python train.py --arch="ecapa_tdnn" --n_mels=80 --hop_length=160 --spec_augment=true --norm="batchnorm" --kernel_size=5 --stem="single" --widths=[256] --optimizer="adamw" --learning_rate=0.0044 --final_lr_fraction=0.01 --warmup_steps=400
Rows from block 7, named by matrix and row number. Each number is 128 + 32 x the weight over the matrix's rms, rounded and kept within 0 to 255. All counts start at 0. Numbers have three digits each.
# c30: last pointwise conv (model.blocks.7.c3.0.weight, 256x256x1), inputs 128-255
c30.118:151117144153139121142091107120179132145075131143129135131109098104128149079151114135112118165157114143150115144102187123135114136092148114117130142135081139148135133170139099136157117139156152100109112124136110151125113133096117116160135171153149127180112109078127118109144143172129138103076114208170154075112157158100122151117110125132161133121135170091060121101121098157160168096059
c30.119:135064111149141086044133159149164132119084142139146183128127126112122116100184111117069112141151156128130152106160125128095125173099150137185124145097061114108112141153121136116127164088123089140225222216084156136120082112244165225096144103113089156134096220159050118019119071093061061113101146146162116117139083240121060088147160159107100064081110106141138088162075101105109132075069
c30.120:058179141149170100132128151155085167107102119126132144087114092096175137131065111086100128101133103107104114133176126137107103108112135141111101130116102154152138066113096087124089146115137113163085085132173088108098096124164107160100204142061017082128135026135117058087123097024141133160162117140103121167162085077080160133126060120052052134146138190161139113146137136097126119081110
c30.121:162147109124071122091100139123146142109083145177109177105172116109170134106144125124132140129075171125148128082137085126075140108144101110121145123113155139138186101153114100129139141114130080169113162142121116101105097089179179149047153138170089123076159115083122157137179193117122147097151138116088148166168081120167114118159094139120133098121150112148125144134120035081117147100094
c30.122:123109162029116113168150121163135121094096111155151052082217119088140127118092106173116088143143083166126152147057137133077124080179128138101148128083156091164129101180184149115125113107126186112160090130138103131087096091080151152113119111084053115099127084151133112056146109108134097097106097061142117129148117114094096144110095114149120142124123056102166107134111125118129100117095
c30.123:037159137115082161131119088109087067103080152103131172128121142093165156061080143087169108089105093117099152134129157116097161112172129160112125175101119081167121083133158102096116104104144074121115146142115094141101174138162154214110145076084152099091120179169119137085130190085139199143088147046092110147152111138147127164140102146121103122165093104095139109171075128108136120171094
c30.124:194105116116149098105185120160141127116097127114146107137089144157191096176191132129130103150157112137143164104144125155150113120192115126171124126121135124149166150113130135134156141135118174101142093164139145130144138141061114092115090165171079084086120123162129155127118098154133137083107113120089099134118102096151111083123137113118094133155117074164131100136147080132197116156114
c30.125:125218105087233107120127112138134187135096107138141148116099173098106117177078133137102124148081126094113127134140147142162108116172145107128119124107113131093148096115185155164083127139128152129122110161078146065161106107177101142099132156131135107143144100074117128143101163097133074116124112131127113154156146131107096099184155112109107116139130136145117130180121115089116109133147
c30.126:178156109110159099129134145154104117138162077122120104075162101101092127105141073125092146112147155099107104147092139116079108133093119108126086133150097099068139165106186129110063118102138082107098158179151128108096154114084167109093184148069167073089163141086114088100138125075147107125136134144096054085145130148132091167105137096134113153116161119086108115161140128121087115093152
c30.127:136105134114166107106079119129125141159145096147125117147161113141128133110130126128180154141075123137133147102117132137118159089087112117098141102083131146094139056117104090100127127140115156074087170112095069168149161140128135138143125036102124160073125101171096100077121137083100153149106141090103123060139129194126099136100090151179101094107080090043179141120106102083191131109114
c30.128:049128124151081122116109156069094159076161149149168106153065105148190089190153156115164143128100123110160146110141146187135038076182092111094125160037099076128158083135109119118077120145106138135124142113100108076145165133147086179115143145097071147081095095158127127166080147078134110107162075158135149065104174114130101049098111085052069125136146144145110048093114153099152093136127
c30.129:125098118072138136067157091101138113137093139113159112126168141121166126137147192155180077159170114151138162097110131098169163154172144174098115101124210159119157142071102122135131143116138125137138112128117133110151146078123131075114088076149150048074162130090118117113141088096111165117157166112100160090101113110134115172094052138111182113129085066110074147115123083117079088172096
c30.130:144096127138181102103074150116134113084115109117133116135091108105055164150173103087077139101110124098100095112120135130123138142121116110187103129107120125129216122099101078145107159094128106074112189158119109167151112098196106198129134140080149155109092169120101113114076101139083118126130156102136100116087095221112101062085155144155099104106190135184179116111127151126167110167104
c30.131:130124111090196105072133134160129125096094091118144121083090103177119196216077105095117146150074126108130115111132085113100117111185171105202105115097145141091146125108108177170114115183089154110100102100108096099164102185123110145122206179136182117156091116094129130122117151178159064193157129141142136131152131106123147113060125091142115164131100078101167104134113129108154166060150
c30.132:144056078100103151117125124126126116106133088110093184175151137145129108107136088109153134100089106126111140114168217155152178133128124114135118105096106117128110097140166101169111106161207115102118150156135097122101137163114136162145145175134119072157136147086112154141137093088129107101107104244140136080154133114110129169104158100114105147127133141091114128148128099166123187105099
c30.133:093139125105161152125143159129104125068101133126184078116178134133175183173091185163123093095124127133118124091142153110144178156172122126107084101110210138121141143133132116132101181046134122122202127142105095077065131061125129132163074120124137133191120182090113173094135168132126127044221147096064142182077081137110132113104070149065122132146090152151153160078074139103120137054118
c30.134:112065108108150154105085119138078167146113158133130096133093156106103092165134069111177174124120102140127132085131073128123080112147129172107118065078091157097133109116079099126132103124119145136124069145096088126145146101205060097156151111110156111087193094125108050158097064041108102148225174064128129148126133143140153209142119094127141097100086115122154105126113139106228087148136
c30.135:098093194113107114107126091096125146136118191104106148118117068103133102114099117109077134068109146085100128125083090083100147132151130153123092114126095107166117102130074137119120142125095159111117138209078175131173134114153118133124113129102149122112185113104093157130167125115110189081101174117098139111082103144166103137128181165118161108125119099161142126122109145119108182140097
c30.136:077096122157108090146164124132157128171109151099111091108149124121134145133140087110150141166121173112123106138104171108107150181131149083162116130123153141111133103176099175141223147138153109155151191143135136140129135121122149129137097163123130151193153159112120171093131126158115094145130096130138057164155127121153119147093180155125152133170094149183137203111096100117178161124077
c30.137:142079091087101090121111141059138135102100117110142129139163128122099093197119132157071092132124101174103186134153175072161127106125114140125109075107132156098126119147181132203147107171198133166156092085111104152064171179093134134115148031058045114155071127164125132151151157097136171123154091147134112163128163111093099168084106098114090125094103114140138142104112118170085137124121
c30.138:129100106165186083086144119165113144123094070132067084127142103124134150087106149081098157142170081108141061115125139077101111159137125116132114175083102187116145123121151070121082098088127107094117148092104120181197048105127143140101161105110118168142098100139131079122112099169122079118150184137122104098147112185113121118114126109162073115140153168162166077191162193097159100104151
c30.139:162144143102106104092109042105155133080107148097149108149096107137125087136118118099188112214185188088165123095139144151139052137110156100166146140140163140129137127072093096125134159129136111111148166132174167117063128124140192131151102119098130144097106098125149160161093185173150175092161082143093134120103124227063155104136042115084137133111177141152091149153158114118150121210108
c30.140:162084114185092115212124105119152145157093154131108162169061092089129160123157140108101165123069120140156154169158074147138134106096184151121124137154151136152152152120132143157088097125146153099128155088146131160122091149134152114114119118128132142151121157124183105118125125144184136112120045135072108096106164153169137131122187106140157183148103124086040115110175104167085124137177
c30.141:115082200083094155155088148141146129144125159139078202090110095113142129115117146104134162086150134122144142131131103116140152119183108120132148057131136123188124157100094137119128132131115100183163116176170151103114142093084092125151107087125164118105073103104121141113159108072118149107110160157180153126133124103099125146131112177126136103120136134087108132145167089071136169136155
c30.142:100118098075087115128113127144109158126141161167100130148113146166109082130102057090122094113083164169139133096104146149155119106106109104124146133097127168111144155146105096119130159100112104147132116174072090147085159094167127126148131125105063134211151141114104172149186113122115134123208109128182138138125176129143100149083135091087098106125143127185137110153110152138155136129147
c30.143:093121110146119116164111155110126141088149099091155148125154150128127121152160230169121120110088190107063127125109134105091143173182161104097095133135213167081127121100101163109138185110102126162158120138111135101069149086125083140146147118162080110138125207131125205135098115159088125138123135137053072151084160131088063098176150147144081098097149140130172117186065105093203073094165
c30.144:048109124132155103094171128109109123126121122152102122068202164146139128085091115152136084109129120113162111096098108126103124142140094158159156127105128134139123125115135096100205122131107121099150120115135108155125104073127165153144136094151071114123143146145124154130193142065131095128129139102095163134171093136141124159117179150150072121156165126151196156147117114109130148124126
c30.145:131107083106094159113102097133111112123139137137159120126104113116123101111173118092170167134141121174111163122115135150155070115157112157147125125103126128104117120102138158152148130125123150155122085069116067138165145151093082146207177119105103186169097054140127031113076084121126125118159113147139123157115114116135124120112085126100064129119142105071164093124118124158194096171122
c30.146:102125120140138137120154082108132145157173116170084122077150104159118188105139078142103112104127133096189085132111083153109107112053145140130168132095088175169162131126140136138145159145117146097134187148099144173140109121083160131172190155099122158123102106149141157084176103144145054111132133128147163083201156119158109170089186107150146151164184098133124149122112111154151185102134
c30.147:150154121116133140106096132146097208131119107095142119124152162164091146172102112118136161108096160144075095085113203131154186156128084092151110118100106098110183089140080127139123209142098107130123139100126058061163167115130162147080096140083110137120112121129061177070153136122072170079136120088091119131155087117113153136093103086092125092076160130162112180150149140070166127141127
c30.148:127166082082198127129118163138159153053085158147186135083115135087087123165101085152062108142131131154132126087113120118143199064104124095140142123050106154105156067140138153110137210138097158137112171128085089062129131139153174190091143107078081125107099149112062216079148109146055137135087130098138138107122149160121102121092092136065105075107132097145128183163029139082203209124059
c30.149:171110158106052121138161104104073114107149109104109157163143142085119153152136111157149077111092068135099170149178140177152146132101134164080112092155086112127132169124156153140119118101199178099116117121117085111057161113131136177142145105099100093114122123173139154162170126103145118127125115176081157085120091096093138171122119118132113156148181126133111126117083103142064159124146
c30.150:100195128125090097071105110144108140141191143181118169139117138179159104117155100119166149153103125162179118096110178120184143176097115115142181147121141138128133137073124124078154116094116144085115156155144132123169121142171110082201124143146138139134173103124084094146107095109103123161158129100130099150122182141218113173150155121078137114102140131100194128103115101111213142109128
c30.151:121103139109131114111100177121110162105137136124130143149139084136194081158164174140092125126110145185102094131157167122145082160144084085136114093122085188159157107147139109157107101149160111164116116206073160149141086044133082124078061087112149149168143172121102163123151101180112146117137129119081087184139110153107059138088135082127157122111136103145051083114079075097165097134154
c30.152:114113107192132130118083164163105165118155183117091119125095151135112109132150082111094202091103167118075117119124110108143098136099098123086106116154116104069096122100059158092136139057124087129141117135082105085082201078156064131184124108112187138104123151033095098141109140079098091170200099111118132134085154139103116136126065146145150074069171110093124099112116063136126077060146
c30.153:116068148133092151142150167067187104132174148116090143126088092179122117090108113132128095155150108061152100141118125079087136127119121139169132147160087137158066155131086131141166073145117093127166193148112137142133138058173130115127077089128129139162155151202111130084136108089110073085131120111110146167192101070144133095123204121104137133125126136157154094069125142122058082075101
c30.154:107178111137104069132142104135139163161118109131127080120139073136127129091166082077113109122107129133131122141093156136103129156096140076141095119111109108093144152147144089119102064117188102139124141123175103129093096112127154152169146098147062101110093094142100089145102103138114169156178124092111147123106107076102096128137121123111087113103190111169142120131174180203109144127162
c30.155:088148164102183113125117166118127134137173101160118163132129132206127154117175144166089092100189116122138146117117079105123103099129118055105119094095141137153140081157111105094132095155129164150128073136118090122077140145105101079106123097149061118153183128071085105093136056071097125182147148091190140110108179134191116170139126138093148099122129129140169093113095144156178114074155
c30.156:155129116188141088104114111097125130149119118135133103149081095130109079174126142117070109098208171114150144122163217135204077142124124148122152174129144181117121117144125119151171126115163079171159145102118153132107088048157172090091032137093104116154148091119109111136157131130105148075194089183196095138129090132167079120158102115078140110091121226200063114067101142079092115128093
c30.157:102191112103093084115143132137078145099085064129178196147130146096153209091148104143202067130077125105105191133130103129084218113030165188098103163121167096138086130166145098158087136111151124109071141100064075109130130158096171176135099145194143118126084140166158125114161185089155085130133149094067116124157145097121046072165083127152082134158085057164149161138051050146055145138112
c30.158:097112175120057145096108107040255132068063149130143155163113074080126148095152104098129084230154144114135131116113098060094176087069090148132121148101131153112111079239087092082108107070125096132096076147123124126133116116164149118086114073159164130159153151132158152126158134101160152096124142136111123087122149137132106136124152133135245153160162068139108139083115104160143137134077
c30.159:112053128088100102100141115079164128134098174107147136141102103115094158141125114128136098096104115150071132133101091113136183077117150141143080052122160108169158097177108167157126188083103102149126123127131075132118149134143140088083109093164113138159122089150123105095126066060127157087142109090152133170165098141108126143111164072123132109141127096178123116119187153152082100106133
c30.160:141155123162079149118155132117125099150138087075154123150128112158155153114138087113097145133119137128086137140135121124123137095128149100199045128135121098110128080094113138113170100135134143152099090138097161165133162176131121157074153162140089122151067158138137164146146130111124159189102097171069066137090146153144135101160178136163070143132059152087133099132110117094129143158143
c30.161:121125140134112089123089075129124162155104175135101130109102117103143103153102084090118159169098154135147123176131116053133126134103126119182124121171131108108134181084090110155141121165108048097143159147131072105100110111201180183112122125055099098104149024137236007216124168074255130093181047114097098131122164121145182138101123145112145220180106126143107067173119126120036096077144
c30.162:141077152108099128133136124142200115109131142119143125084186082136153140123097127113033159128142115133130064086127112105121130077114084107046139186106120120159153092161141094141068126101106081106100122150169095163111130071104138084090151134170104197159150111146107165100143131138098091126143091157120157119144241084114156082128132140132109116118139093125158098104124154142181147090143
c30.163:101151129117161117146132089128104143158097127135111115091099114061174118063121168093168108158147120147152129137102143125124090169115159178116115135163134065122117139107078087148125119097119110144121153122188078077088115143147095194139150135180158100126083153187156096132141105127152136155146143112083150166131115115090177139107056113148140138121159141157063147163149147173084112105185
c30.164:149112128133083099132116108094114123109194128153125167093051193180055078178148112110116069079190127199129163147085103158131096106117162171169175103129093175154063123160083131163127101147102152084087128116118122124129119103097114142088125104107088123115045109168114122099132156113139149089135109071134185110120133140103144086123123086121091141151143083096153117098133168129099149149092
c30.165:105074167147134088134116149121081143168161140133086119105156093142107126107160124132165124079152122101146100136123109102112131137141093160096138072126076127183127156123091145070153161103123111148118090136184111092095176116084121090109127116093159119113124132115091142127099115102116203118104178143126096117135116153124137154110102144089125125131152169114128140155133104090123142153147
c30.166:155091125135068107099118163105064142110169132141138214130135131177064104122120078092077155046097135187130154121101120114155145069138125126151146142125132115113151156184104141082157169150113108121106108153110100129042097155060151085151153091177082106113100094105110179155157142061110124135150114074164162058094196075136112103139159081126129124133153071107175134131126098090116175081141
c30.167:127143129110125110120101079140116121141135089148138145169132135122155083201117139139159044124101096135128111134142129114143128142122119124136148095090123199122106065139100073133071115137116142097113153109116103108132083052118154150123113161089142079105066067156121078120127138123139082130131087135141084137157108190113099119108064104136101130128128119124085123147088077113161109133107
c30.168:134092038135092102079154086146141174175133119114096116122141143134097114080123097082143084138133138094128065096128139134105167104068104133109115085104095104110148099176080140106116164128084119102140124098152075093132109095070157113190119181125153085089150137115086121109134113143096147138139141118083144090121064121126136144032124127152205099108152054113110182086128063150092131131063
c30.169:139143153106126144131098124141113137080160087099104079123106157130104164158139193188114108147149125136087141150096166135172100164129165101073080103132212150166184158112118178109079137106140147134169074139150123094060119077122093118119088138108186132175163168094132150126118083139122118126151200105152104131106089109054116127133125119076183129143140136135112174114139116137145063078160
c30.170:121087112146148151133084116109144150061126098097101140140155134124058102145088196128070111136108158125103121141083163109168129123161142121109119075146165170094174119135113171116140142173118116139177114143093105093109064088143112121083133164173091116138139111059125122148121148098126093136143127132132061081149149149058124100112146153118136129135084152161120074140079032094146094141080
c30.171:086144165153079091150146080181144099138081157152104140090140067115135148099107111091145176150110139129171173143079179123120166145112119114129151148132132077105128147195168132101121073094143082060073139098141107122172080110117200143104101093088124118088101042201188071105098126130169129137100055144142115117160132125148129154139094078141141178168175056157138108188151134085177097169138
c30.172:103091154118139123137094150212104101091136128106135113104093101147109106145159135149167211129152090149118123117110170097131127215110125136128132129107131118100151159095179180119171105155135142078086100109146113109089135115083069129133126108111087132112063157129102111118104105103111104151171109123156147131120143121141149096088124096118083131103177087142141114145128173121163072072147
c30.173:106124094092146104130130096178078129063128067149139067096145148114123115068062109085151177113120091136147182113065168108124117172113098080106141178065128055085177066113176109088158113085181133112157159159077146177189101116117162145055175100101138133141095141145121184091168140109130133140121151119161158144144136109116080103104139136184092144118149069167130146171090127111121124110152
c30.174:166137046155078111165059105073186148131124053114092178171073093081157139110113123110126162152075171130138142144193089123093101061138134127073132103128101121087135117163090092164094146145119090157130158123145062119108159191135107134190175143119140173142138151187160125094141146158148172131135145113082141166091115189141131140166149125129161169121121149125147095140134122172072130155100
c30.175:114055124126084115157144102184116092142146105138089089087140113149083176171115137136153094124145082138109185134111121094063173171085139147118142131158093107118093166088224123135127118154207154068100129110115117155043089156085163176129198140123101084044084138171131125098129086125129130206064123131171095104184098153143125150099156160157147133115150067140186159171082115119121142127167
c30.176:122142104096133159132193132146136086074122178105170161099141138123138155145089135126120125114110157109112145099156109129110202090153136142142085147060142122134133062101151110153108121086146146144132122114105090093120152123150153181093106107121147137162151172142116134094103148135112145073165167108111100143119113106127136126117062125080122118127132136163111151108099142173111121149143
c30.177:172126160159147175201169112152124124143133109118119145106162088082145156104125131148157131123092171179115123149129140088129132160121173143167149134153167123157129127091133125092101128102132130125174131158120091159168120100119134178148098117089163103115115122188163134077110104197149099048111132154131107151138133124103103131119096115116116142132136158116122132179093129123176105112136
c30.178:094107084100131099068059099159109140128126102095071132107138091130124121166126069143045103106099143122074161095106112133115113147100135117111106084096090171095115086188128118106089190128113136136184093130130070117073127158087129166164193169119102136136100106151110150084168125141096145075133131107127137156156088165119137134094107085092098096163163119220142153137095133147155162137107
c30.179:185110165090091093160093051107121116100109124153140081108131114088116128158126134163155132079065093159129100191105144130134102151121152105111147166162114172162146160095093141064113168068159111118121173169091148122167094080116071125185111147093208168146063127133136104173093124128159096100211092153181177160104131179151097108130141101144116155149104143167100076073098106089108108090099
c30.180:085078086090108126094125201154159136100142103125110112119105106089100132203140058091049134125101122120111152102143112139151123117190115135095128127065090103116125075232179181146150142162118140165078071088140088159115127140073082189138090167157121130167122096138109094108134103045106091106170135167120088093172126102136121119093117150119169098102149127163125090089080123142164158167127
c30.181:140094139132087139122099112145064188152105145158136122162111170148156112169134107094103180116083153147162142121164149171146083077194120140083137155124097091169144110150119199078120120160125150148121106165122131132112169129138123128110157140172124100132128126134141133097146117100113132079121106123164119102125171121148146145216123120115053113118121136114140123121121105095135129145115
c30.182:168135114123097121073070078162134101155138135078104160168098140100149123104157161152156085127152078103030101091143115139134148112078168147093107133132156124121072145131110171101101143136120108099130187133164069118113141157138091169154111135166085093128083135103135101130132101108130105171110127114122113098117158117099152110129156153141089111104148120112126135118118134096109108092137
c30.183:116098131180132076097104126074066137073131133120152135144132142120106143132076116134072173091073163147130119076101162092103129148157099088117115188109163156127151163107114114088111155147127067153183153163094127158147213152159112126145192136148177157143127207084070173093115132125079148112162132110057135126133153223134094136124132139157073091087171102118182140138136137179132159190119
c30.184:099109120223156141135082184104108183064238063111086084164131097168134085208142162133140107120150119125106125128174218152162119208187101114201101109126113174124073129133111069148113099154193143228202089100131131087146118076143110085121083112089086136244152127045101117143075112096105115151184148182119085215134140172099156111090116160072089126130135255172153107087118110030148116089110
c30.185:119090089074128057092115125118075108071160109127119137166102081144134102120088133118081110134050127121124142092099130103134075126137106081135127116076122178085109135145076102097158115138086142110142135140073149151176074108107076158179132138170158087094102108115067114102097150245076105037132122129091097055093089199117053088134160092146114073089128156119176016139142098114110122105113
c30.186:166132144126142103122107158119125121129134186140179198095197102175132114154173155198088105128128156120141104083117111136085160120197137082140110077093118141128143117122135135172129149166114156092142131178095118122162099186134108174172183139113074140148082195113114162122120168135084097092127146108121101109135080153105113115136117113124080084120105112108101130169091073163168153142133
c30.187:206100118103152139124114192163104007159171119133116098153138083120113083126121129152156093135147037140148119114147098135160158147138096081113138183142080127078126170093127120164135082123133111070103095137121146136094101155129096168189143088107111151114161153106079104092112077113089062153145169178113071106085098114118185161076166143116107099076101118050146129087138174149178151123133
c30.188:056093123157141106125080127127155136110127085120057176188111138119089130153106144114151085098137090189110193119237116125156120099168122144122130116098117148118061130164100126088182132132154130103145141071147054088107183178099131135180149179053135056095166144078115129157145085068126113139151121241110170076137149092142186131033151167129148126098140142091126150093099111073093171101132
c30.189:135132145114137092180166060136111119150079102169139153145094065088176141102120138170161053143109154176154124171166147040162116127105164149191158110150178137124080128137133115096173102094131102133117074135128107111115112090086095095141064114173038107110072117161176162134123159103169179118100117142130101145151126135113095187144136118178092170153124123149083133197118073066124108150109
c30.190:227108188136171106123124161158133124121090161142152172130104089118108164146184071195141133125089119131134139122149047098122141067121147069137132101145091163160119195125175113181106135174135146082092156108146128153143105168089129127178195038093167159130105159103103140144135139159116116129086142124128167066143134170116094178104125118166155121118129099063173179106124123152130155132118
c30.191:073108091094130191089110094120133168136144135165110064107164130143111094099112105103097162101074153154189113108096143159109083141218151182079170136080107038106129129105124144128172109136067146092156123092096066137120161122155132148070133119064111155133161115154148145112091086124129130117135072108124147059096155161155133042089097170160109133142120108050074100151087139111180152176174
c30.192:136131104179188108117120161129129166132124163190155147116105200154142136205148091206071141141087199189178152113167149068173132071173140136128198094147137144124207146121154144183135143164137106093121109169159095141072100169161111138141199081117102097110144118076107086133190090072098131078120104115117159090120157205114108156085129144109126109102086118089179119121137089152106138123107
c30.193:136139077135116174092060144157122145158091112103174083153059159125110101141115087107170125163167106113093107082130121119150080096156136142162126155077102080115112102134100128105155115124109151120142105136112121097080172108156108187068133142133134128115119124145103145109108095074091133074088100134100111085121091148156115050149109165105084077077105130097140077145056141100159095138139
c30.194:161103183153062128077156119122143160102154123166100142087183112115119104112148145156149130098084105121145090124096126153127151157172118085100152081143126102144069215125212139147197116136162132114183154096103126132115179059121189085143079114110123176079105102107131120171090147138143189139143154140163119128091130146137122130172111122104108115148177064112150136150142163104162111211174
c30.195:138071160125125138154069090099140150142111121163077069108172063111135152098147081072087140138148095068161089122076154062126157128068106113076150101142107142170121197112114112097115116093109110101105143150111127134171099100122182105125179127132144147153114120144129139146167107124112094173146119099153130129119149083178111113060189125122158139131176122145104137094118135148092152116095
c30.196:147140093170123159138109129178089148152124117074114118111108119090146103097083098112153160107142136081096133120179106116142135143129102138104066140115098114105123096112135095101098118108128118135108085102082150185146132101145094086137160145124151134137133187122132144095130075133122123114163171172101102122109127128148159068178146126199114122127130149136160128076087123183111131120122
c30.197:185097092114145135118156162091145098164101135098166183170093140075104135095174112124132136099167116168111170132189107141154099047126090135080115131121124163083117106097126134139155108113159136106151103152078162136081142206186089153162170131140087128093104143106118114076139106087106157143118116178101083088042138153146114178208109125072149118106062105103176091064106122150129139122125
c30.198:162145169133082121143153083134065096118123111104070167122122090167085167200182127167127130108072117119093159148122082100108120151146180153082109080134108156157090238073109135157149105203145141112139104126143096098071050138119123196141167141138156085157090133104128154122147104156142092096096135137107145080120133166119151149101155144111180152124138086111087107141115092149084174111143
c30.199:062078099112156119114121106153127083114144130139083144166145160154107110172084093117069047072093133125136153108190168130178156167129143127123132067088136128125104125091102108113111114086140113146151125144098107111099111136107141186158115204137093111178116114100100141123142095112119146085168134180137120115142120170168118107126113144100071107112135204187157122130103112123111159189087
c30.200:108134137153098129093145106096081137130109101128070134098144174097140118065127115123177113098116116162117139123134128103121091117101140125102130097110104137153130091125125101079113104082128121081120097142099135175151071076128111159126171094141089076095059129183103115130160077084104084131173124122139177113131109184106069135112158096123082107100171151168197100184134083127104101100101
c30.201:134167107113129093113063097141108159135081123146116162143142161128101126117057163188121188126128162129146151103169130106189123103186131129044151146125109128137077184120179166130084107157142088128130167166112122106121168111158133102058092153132125124117136166058144155138079112101157133122153115116087124106140182129125130102177130118109068149118106096097110096143121111095107101097154
c30.202:183090137121126124142125155096182086139126142098120139183098117139119146158139122111101105132143091090097133145180132150145138101127106111131074174121060123139118132230119141135167054167128113129132184143090159094126084127143144099095064081130098173199116146184121106077136161106123104121115074156098131185162146130115072119127201099109117114108044178121145129140203215105060137151090
c30.203:130107116125088150135142071104136139178131150168135092140107140105177092116133124162128104141148082105190154136157161195148044137163134169095146093131105071137161177132160202142203139116123117119170096140104144078143181064116108088108095169103117116121117124174147155181176140050145138092186142161145106147077116115201130097144182129104133158134088174179103067070138129112094059197161
c30.204:086097131079164109125080115124134147154100099097138068120142152151107122181115157136088078102122165103100084123130186120143117171129136152141083077109146074114170118151116078137082150107093110131162165115067083188179064082190107145103068098146170124146144132130081080060127139121084099134136120101107105110163072158095060126088116132198129101118096165116110154120130161106150064131103
c30.205:137093154145121131085128144109190114036102139146093118127106104098144130089162144090101143186093123078160122108148123079111132118116104125126148098151085084119142112093160126129155123082141142142082077129138145147101129098156126155099137143074099149125175149142130130161158125071120068144141134153131105142127135114177166090140117152147146109117076130170153127087111160066152138102135
c30.206:134133162074115132064143083157146128143123142146095131087155096132104142070161111123145179135089111138141096120072102122101116123088124129103123107087111052157166110133146132111168091087098126091121103110134072135109117110097135053140101069125135165120127126147146100089190124143137190072125136095122101128079110096120098145093116089119160129153181097127119089141142187155106109190154
c30.207:132109175130098172118143152134147170088082143146168141060138150110073143126120085118060171129168162132120122129097142074085138093165124148111146151140135145153158083116095114055069182128105090141176124197121125096103169129126103131135208145128115106094089124155116157061165215140125107113098102103177158105169124189103092116137124117108107137127178100137186172128109059108125180053087
c30.208:112101148132135093128127123144112094094140113115116097104124108137101163157122124127113122120118117114105118116122134133145088127107153115140124164101102060169211116140120072142145164113134103069097143102136058190099109087111122090101092168164134112119117129169100154097149071143097121133083101175161122072163088145113115131066153130170139123135151128174090131088125155119157147129108
c30.209:120118118109119145113166061122136139129090143055113144132087112096148125127096113118131094171170123098091146114124097060158110128099127156102058134119133083118072091172199132094178074144156112137086081129124171192189116108166095158071153100170119104080142172113142101086133154160126143061121177102060055108120126126145152109163189143163160130125097110091162106086148097154152065109113
c30.210:119167107144133105121080100127105210128179138132089139128106166152121092198125130129065135086135221164101150113140146147154075127153094096146151117137126172095157135171156120184084156168153124146131125168089163176152078122172108179102182105143053095167107121149129109150142190152116059084191109101132076141118055171085057078144148153133111093114136187207142064140129102176134084124107
c30.211:120132158149149158127092160146092105148174132109117106084129164106135176084126114119150095121154113109080105126088100149116160138133145111119121144173127103147145190107129118114109143118134128111187150131145159183116160145136095150141145113093113152092097155156131121133167070122121141215100128149160095123106136133120158137167167133169088131150099067080169139153112151145174148091130
c30.212:147143145104122156200127063060152110133130175165100162102106059088230100152087197150126119160115113155131111152109099106139119155211158128147134094156129156130134176135080151151100079131120144085138079103183074083120099090107045124115140074096155087100127191147173128187109179175173137126125178140135210128106173083098119105130129120133130150156136098114106083167077097118080050167146
c30.213:189144100109170146101147128158094133143099083128155071115081150164151094120220131093115144121198114114130161117128125191107067109130094147145138191114067156117108107135146109083109093161108208072120118075144159094137107181104128110164185154107083159117075139144127115166122092169133125148098049138131134098134123187121136148113083171093113109114195127063089126143154126169128124194175
c30.214:107072187155077134123145109043126165136130131125091147048110114128096152101062131123121160118127144118117085128026078125070144099114146117153120140116148129164172114082046097119152148131125101130152139169123147152139096071108110096168120175119157112100099153067101127147177139093118082096151125167222129115121140170130111117134052153086133110110123097107104153076133076121128146070117
c30.215:164059119122097144181112094122125104170137117097097110128113084127101128148113123115116093106144144109059133137124097057143124083123159125111087147135105148110082086137151155123127178137159119157124140116145133145193136129124113153092085104118172069138125144151138143102105130180123124084134162094087043102114168106105159097086149094158103145122139135136117128125151095171169100162138
c30.216:090110083151159112114145174086154106058185147174148199191178112224152150115108112133110108135118115148159143072185128085155235143140125135134176133063123142093133067178092139136145152109156145154115092137124111145144144195129148152140138125083091133173141154077085161129168152163091170121137120203136120126113172123186143166143149165169132090102085160115098187102045109130133221155118
c30.217:079087131163098175071139117079144138138116134099084163170098108102127109100106119089151120118111147142106094093192067107157126117132110130128100129106099103117102143158085087151139128145118106101134108092081110153132117143114083063158098175117095107143075122114106072154140057140096107113126126189138104084043197145115145145164001158132092079096124118101077096098131118141149160111077
c30.218:135154164214097081112100141109108149098119090163060119118117105161099148129204145140121134091147192131173105168151068098116101157154139104150180121134091119151205137103151148106171127161135077144143108127104188150167062139109129135167138088146109120142066131127144074139123144104155089083136140123153178140124166206142089126115162188140118139166140185136133092116172115118092085155136
c30.219:136067133172069161065149169130134122168140110130080115119081128119120105093117136141110149154199095096149103094146103122088111144082111103085136187107107133143164126109131155151112098104137119129066096122166152181133111090145139098137077102124109100116143108149141124128106155095134095173124129123072105092143172143123171136138134131153157127111074117071101147120093118096102150131108
c30.220:088149160125096116097147138150127117114123125135144143117113146137069123064138084131090212101160136131123143163100126126098131099091109139134125162161165108148134127089040083099139130067100166155156164136145099130097136168150123055114160127137120189156117071094102117104169055097108120057132103128161125161109177164152140148085161125118158126113205138150118123081182175147068121078173
c30.221:123123139164109135145110132177096180159099116131184096177125103112094146129155087122145197097055113157128106143133125145109107029162148099085135156098076077169113096106100126097104143137125128113119094141139060116044184125152071129113142134106121155150090166135163107084143077106151159060124100087135113082081102140124148056108128162088126143125165109105143094090135126181169117114156
c30.222:141188135093102133142103154076139135092110153104178152142069160117196115112113076083121103130155096104140131134149121181142127124159113183088104111135125077145098105134152144135107099120114157136088095142195090125095149179113103160137150150117100151156096144124114154109141103129130182081137101150113128136125125166124178144157116100082151127121141115105063134106135151167106160216144